Weights of a small sound classifier.
Model: arch ecapa_tdnn, activation silu.
Training: 7400 steps, batches of 128, held-out accuracy 99%.
Data: trained on struck, bounced, scraped and rolled objects made by modal synthesis, 78125 training examples, 12.1 epochs.
Rows from block 8, named by matrix and row number. Each number is 128 + 32 x the weight over its row's rms, rounded and kept within 0 to 255. All counts start at 0. Numbers have three digits each. After the name is the row's rms in percent of the matrix's.
# fc2: squeeze-excite expand (model.blocks.8.se.fc2.weight, 320x40), inputs 0-39
fc2.4 079:123077112042090147145117128138142115152149099060082086102083127115121096048108104088115117124166143106122135105139092141
fc2.5 086:105089094095119091121086118127130151120101089092071084128079093076118101126148095098091129136116134076095067124090073099
fc2.6 118:144115177161083093107092144139135140080199112168125099073098134087138132149115106140174064120132127170074165133162109113
fc2.7 097:140122155064054127150119133136118122079172092140122126062171075145116116089118129082179091119128123053128131124153143128
fc2.8 115:099163112049081125142113156122128123095124117128106099067117100118132117168113129174166079127191132039117119122159130104
fc2.9 094:107131119186056150126121100139143126091135152136147141034206130097136132132131154142126042112106142147164128111136141146
fc2.10 149:053148108155077124132093150138125124101105112159123060094116064090136117171117129192153079126140141157096138134153134073
fc2.11 127:120140114046202135125177066127133125181088147099173129185161123131115135099122148118102188132113142086147117131100153133
fc2.12 127:110122132095170154152162165119118137205160085100095140187085027158123094110141109148138168141155121107157127132136118120
fc2.13 084:083111148116110107091125123149131142108125040121091089124089054124117078103146053087103106123123128083111102128107090112
fc2.14 107:080135089139073124125127184131135120101092110159122119050114113064122095187135113206114096124163142118109087141133128105
fc2.15 087:089116112110082132137123126112119129110143109128099120077136002094117079056112111085140095120145102113156141140127142103
fc2.16 090:054111133133094117120109102127103135120123106127121084076109015099132087076137096095116116129152128120116116114145108063
fc2.17 118:114136087072053147123136089130140123069094148077138141044146124094118118121123124084101083136127118089145101142069138142
fc2.18 061:119118132090090093058093087113124107084104128071117073119125099098112138064143132095116100126090121143074116119150081072
fc2.19 137:059173093132076160151135216128126141116144107133107105078125084089115085131133102174121089115190146104129107138124112101
fc2.20 086:073128079111118112112130140108121115151127108127035107111074091136136060127136034120106130118142118090136096121134106087
fc2.21 081:110116076115051113132110124114108109067094105089104093047083107089134095106104100103113063129122114122119082143126137117
fc2.22 076:153097126093052124094167093120112133069147114086116165051127085121142104091142123105103077125085133061135123138129119109
fc2.23 103:048129145126113097136104141126129108116158090125094108091125004102144112091119092120141104124130138101086126124137102075
fc2.24 124:071124120167078117128071127122135114106116090158128061079084056089134132150137124141156072138133134158095144133153136069
fc2.25 064:098090106084100097083086090109109110068077106091130111084127076103118105112143100103092124148120099052112106141092110097
fc2.26 082:100096132074124103124131120116134138120147073149078140118125076148127093044141106064161097132145103050103152127138085112
fc2.27 082:074159084151081100145076170130132110096103108165120074098121083083129085188120117178138091140127116156092144107163125093
fc2.28 089:110098087118067119129097132129131116085101095093064107048122095121125086114138082126110060139114108097084103145120095094
fc2.29 160:103135086143069136124136140139121128099142109127026135067117087112130059124120080124143047127127124113143089136129103127
fc2.30 063:081064110069081118119107085111149147148111118122107075091140074131116092083146098069115093125107115099119089153108131073
fc2.31 092:119132109093037140121164130114143120069113123083113137046117100124138130117133116125133046117144119052142109131107152141
fc2.32 109:083090102174061090108081120136127133098114121158148119043147096069143114127130129121132066112112148190110132138150134089
fc2.33 114:144141178161072123114077170122121132073174119166119115079074129095140152162116129160135061115123133164076169122162117095
fc2.34 122:056139096172075120141089147113119117109110110166125065082115077094131124152139111170164067139130137175101125140150121070
fc2.35 124:115151108128070151136132217119126129083139131143089122053130109130127062190123110177136073115176136101136112138151125125
fc2.36 093:103141114130074136123130196140133149091104098156120109053114078126115094155111140160181059137191142098107116136178137120
fc2.37 117:161123156057077118122136075127131131083145138085118148049164173108138131096133133078119065123118113062137144121117135150
fc2.38 111:094116142118065133110128107129137147095147138122120135046134033097128084072140142081163067130144115127147141121160163133
fc2.39 095:107157100108213133114159151138140133198112097148100126205117097172131124159133122160118211137127127091148112139129089114
fc2.40 098:120160135113081133134062209117116123092169094124107077092092115071132089164127105157143072115148126094082131132134104098
fc2.41 159:096147086125177114135126151117135129152138098131037135157108096141140067180136061164122178138134125084122092137121074100
fc2.42 089:078105124175087097119124127142140137106124128175141146073185010097113135085125132111149081125118137142108154148148120104
fc2.43 103:096122119105194138141156124110142119199122091145155150187085069176125100105133139131177209132147100118142155135151160128
fc2.44 092:079099082040115123150127159136146142132129090091068109101088036149138066099145123118137123123142129111113147137159136125
fc2.45 072:098127116078062141103149119124118147056138109079118086080103087154157081096135097081120056149120109097120096105123120124
fc2.46 069:108178092135136157138121136109137128126058176107141163083187147131126128184141183200097118108109123085161118103094122171
fc2.47 084:106124101031117163139199118117124132102086145082113100123129103128117116091126133110126118129170113050160100112119191154
fc2.48 070:152079172061106142119125128140131136106186086125047148122088099141132105072132101097152111138126133051120139124148078130
fc2.49 126:153121165144047119127103156135142129076172126152114127059078128081122154153128108173141045136140139135088156125151097107
fc2.50 080:104101114067124142146165110111147126141129095125110108098099075173116103046134148043166091129158129075160134132156147148
fc2.51 085:098188065142114156138120183126132120090096178105140138101198139112135113177137133179084113120175102093165085112099117141
fc2.52 096:067117059134140135133126132120129125127105094135047093112069052117132060110134088114104116124133126096129076132115105098
fc2.53 112:108109122184090087111063142113127140092142083152126091070121077092118119150128109125149080125108140183080123138156134055
fc2.54 123:101166114099068153147139147121133128082114124151134123049109085128113133147120135200186088131200130064117135139150144119
fc2.55 083:111094077097052124121114096136120120093122105112067126064113103138112094112122092085095057116095125106099095111095102092
fc2.56 098:123109115022113161129119144108115141131149107112105120095173066135127077069140117043154103120158105115144152135149133117
fc2.57 136:100151101129061135133128150137126117036124112139110147058141092088125115172135107173103064119141119072123100119121080114
fc2.58 115:138134126128034142124155128122133112069136127108128147025119061135118097128124133122138080124148129054147148112120137150
fc2.59 153:113140090126070112130103151129131120049115111138073123062114101084124100166138081180104068137139124074115090119125106103
fc2.60 100:112110100131216118155147109144125114199106139110131150190150130163119127095144138100101218121108144168149112134072146123
fc2.61 092:073125121190066116118130130122134120093146113167140117048083037105121145121133163144170079133125130109146127109166144119
fc2.62 108:056123089164061142146079153115144116087110128165094084095132098089114089159142095172154091131146128170093127120154116082
fc2.63 108:110170091084053150139137146119142128065084147107134128071134128087121120171145143148109061130158146050159120119128157132
fc2.64 109:123134140083045168137155144127126122066130131093121152037097072142138124123138130138153061115128105063148136124130125136
fc2.65 120:122132126102038154154114167133132120083122139130096130054112119113133102172119118173122025120143114083128099142133103121
fc2.66 069:065103104130106125153136163107139113125160079168124095109127013133122080118107115110137098123183146095103124122178102114
fc2.67 092:090172084097043150130153157138129150081085150084146142082149146092140102148127123160094050115166137114156095112121132140
fc2.68 108:100145114118051123132146139135121117032136132149131130071141116097116113173114127214111062138113132097120095140117103101
fc2.69 119:116138134154074129154141178138129120080117130221145122041103075133136107151117139142181078137168120110145125123162154132
fc2.70 075:185144166023111148124121082118108143121129130054112122113113177131109145069129105060118111125133116084148131130130121151
fc2.71 068:093127085133113113133108132124132109092145119120065112081186025099131083086109123121144079154167121122169116139134080130
fc2.72 075:085111110102112121140118109116133146115153080133084095126139043112139090076119087116102104123102125103104093120117073034
fc2.73 118:094113096085117149135151158137139142143124091095088106112084069152122080031120099049131118122162131096117121115158102131
fc2.74 077:097070131132169132122133088123118122181086104128122148147120074195150100067112115062193156131138130163159123126167161127
fc2.75 089:163143178100164124106118079110117120165162111051146118163099118152124165089115157068152160131138108174098204126142101134
fc2.76 076:111160140046084181164169146129138111114145116091061148098087094132144078102142100118164116115142131054141165130133113144
fc2.77 110:188132159083183134128157103130121134174147130076121181190162186172138145079142127086100157131113115088164119124118117167
fc2.78 130:152133157155050117119096180132133127085178110165136117064084125107125126142130110141170042139143131157093161140177135117
fc2.79 128:112134102123046122147143146122119132068119119134115170077094084108138114174123102193110058125140139060139088123110099123
fc2.80 093:116159092056068140129162091121132114082077147081149138080138134088142125110146164112124082139147134049163101112099128152
fc2.81 097:151130118114060142119137106127122134078128148116090131069129103104128053053132129050155100118161117131172136137144168163
fc2.82 076:125098101124040139094156086117125127099082124101111128061072088128142104080127116069145060136128137094149155114135130117
fc2.83 113:115165116069076167145144149135145123091136136113114101078086098114121097192117114175163083138183148045153115125138129132
fc2.84 091:041134115164080127135093162116147132111118094189130115072121060105133125147117107161158077127153149187106122127149116090
fc2.85 092:106118106131177115122129114131139119178106135090131101194099143142119140094118124025122162120156128231113148116115130143
fc2.86 088:135105120173045111130104124131140136074138158154142194051192127111114131154115138138133060124121116171144134117151144167
fc2.87 076:110112143110082078129103137150114144099190058132100105069159074118125085125128062143137093123099152121103129113137083072
fc2.88 074:069107095109088120112116117119110119105132126122084116094111066110132056048115102056133078135158142157133107108162142122
fc2.89 090:046143140136130155130142180149120147137152066131073120125067057145126089115138095142141102144184141087106102114162112104
fc2.90 070:081113096091117070113105116143138127101066107089084106079100106092131094107115075103099109141084127075122076120077122104
fc2.91 104:154124161126053132115118146113130112082146118157117144039100115069116142174116097193149050129113147134097142134138126122
fc2.92 089:106157095123129134158129176147145145146105103145034082124104124114141039149120071137151119114180138090111112116132077103
fc2.93 092:111102126097026101115146116127130116071084109107121134042106120111112117115140135111109050123087106094128131138099102108
fc2.94 091:103097069111039139140126116141124119077089152107123113044162133100119130137139126139091073119107119141155090124061131141
fc2.95 105:114132081068056149131138107136108139068096147076129121047155140115114119111129134095093074137114131090153084127077135120
fc2.96 130:108124137180090104108086147131125116086158086178130055077098077079140119130119128114148069136128120177085150119161129082
fc2.97 150:094088104048189143151158136123134127182120087108111119186109090162121096070122108064140185123113119102126115137134117114
fc2.98 099:070120121134126137137103144111135138136128059138086091101075030111124097086127092123139116113138140095087104113133105054
fc2.99 122:057161130118069156142107164129129129129140084127106057079129050090122111133121090133131087127158119119103108143134094064
fc2.100 114:072123144138203124138139139125116121186125098139137099219081070154125149137129115142132198142126142096120128119147068117
fc2.101 088:147108123072053111125118088110134111058132124096130146026130098164114144098131121096131075143083111092134143125108130130
fc2.102 074:105099095044129137137112120146114134137120073070087116139111075163129067055159120075103135145139125091107132120117094107
fc2.103 148:052134142123098121142104151126125129123144089128081070112124000119123093108123092114143114138149138099121118124155107084
fc2.104 073:126089106090094119101080101112116134138132087126051097099089069110118058079125080097142086137140142129089120141107094105
fc2.105 099:067157074133177124151143160130151141153113098130079110149045090174122080167118082172149164139140150124107103144148099120
fc2.106 084:110134128153024110141126117113141100068100090136168124035068093126128152100110141128154093114136132175130133128133139134
fc2.107 073:103109075099133121090122084144116120092115096099065107089082085094113061124142116098094133108086142085105097116067091128
fc2.108 105:102141124173050127141099144122141118075120153166151141017138112078115145127114137134146051131136132141120153134156153122
fc2.109 081:107120131124084145135125116129106129121156134112097111063138026130110052059141113057148093112163120116144140125137141117
fc2.110 130:062140098177097130138093148129134127098122098167135071078094075079136112152131112157153074115132143154083134122155139056
fc2.111 096:140081156076122107090139053120131121107152106086167136102103106147124139041127135039134128131094106089146148136120157126
fc2.112 079:125092105015114137133133127148124139126104123073089127112115094160127089043134110061115114135118100097118148107138101133
fc2.113 103:053112129164076120140080159128119135103119082152137065082103065090120114134126139148160068137120123157098131129169144077
fc2.114 099:110146099106190159135170111121127125205100143095105136228121103137120090085118117106135203116135135136159094129109124144
fc2.115 097:123114135152044127129155148130121133050146094129141152031131051129125115123129130139162067131131118100152135127159143113
fc2.116 062:104082122092099151111132069119136095086098112064137172120093057126131075103123121110103113122098103060135093121095087115
fc2.117 111:129162109115090165151116233116130139131133095165087084106131100135145081190128111176143099120186124094120101119156122104
fc2.118 098:090120126205065106127128120138129108123119091159143105069101108062130157110134164131169036130126132134121138116180122107
fc2.119 119:090122097081212125104143125122112128183114100087115126202096091174134088150141101130111206127110139111143100113113114108
fc2.120 092:052086100156163136123150143111118136164106094139111102174090050163140096094148110091152169126129107185139108146162103091
fc2.121 090:084138109106066140145144198139149138115129115152110077054113106111117103170133110191155087143172150065115114139145127096
fc2.122 125:136097127047062152132129109119140120074147111109121148051112097140137106088136136094178074121155119054141137139143138141
fc2.123 090:155157158100078106133111158128132142076161183116104113073165177118125122209120136180126102144127135048121121116116108161
fc2.124 113:111139102115209122137139154143140125184105113129086143219114109169142093145118097159109218132120120097142103136135096120
fc2.125 067:067150100088140102104098119148098140104098096131102053101098105123137091090117099095098107122156133098098093138096099041
fc2.126 064:053136104138081128126121126120132144075154112131074106105115066087107090146101083128183084103133125103125082118168081094
fc2.127 097:096116081052065147145146100148141118074129118097118138064144119111129132094129133097092061118104128067122077113096134135
fc2.128 071:146093165119071073124088120156131143057154086131083139061079099128134126160119095154128092151094135093113135140145068115
fc2.129 069:130118126118057155141159112122105151044092116138074143058068089151107101097120093116118079131128144085106105145107111123
fc2.130 076:123079080032085134118127136116148131118126104060121136091111105142111092078140150043160111136149128081137132119140126118
fc2.131 087:060161114128106159133133203145126115133162091154078104134067071122136076144124104165141105143194145093125093111142118110
fc2.132 059:114100108148110070101047087138138148096107127111101078075134091092117100087124085118078098114086137139110109120066115107
fc2.133 170:084098098054115149133124145127131125133134111095113125108121029125118079035134130051155118128146119119138128120144133130
fc2.134 131:071117100097187117117152144123140139184129066121098127188106033170136091145141091125118175131131111103132111121127102106
fc2.135 067:115076094105104084088099124125101129115143094095080091065151110126140110077102081087114083108089127093100097109093083093
fc2.136 086:082097092092074105119104102108136130104127104117089087055129095114136071094131086110123047132101108128123092114102090094
fc2.137 069:101106088054121137135101142130118146112137088094120081119102095103157088050141118054104100153178094102139097108120152103
fc2.138 077:062142086138068115133091172106111107102128135139112128068133133053115090146113125177113085139177114106117069110131094096
fc2.139 078:178148134071161158114178143146134146173125164072143159164186139168132154095108130139113192129111146046150123116122105139
fc2.140 123:106117080088042125140121115114126120085064136084123141060163124091116124115133142117099079114136126081156086128068130146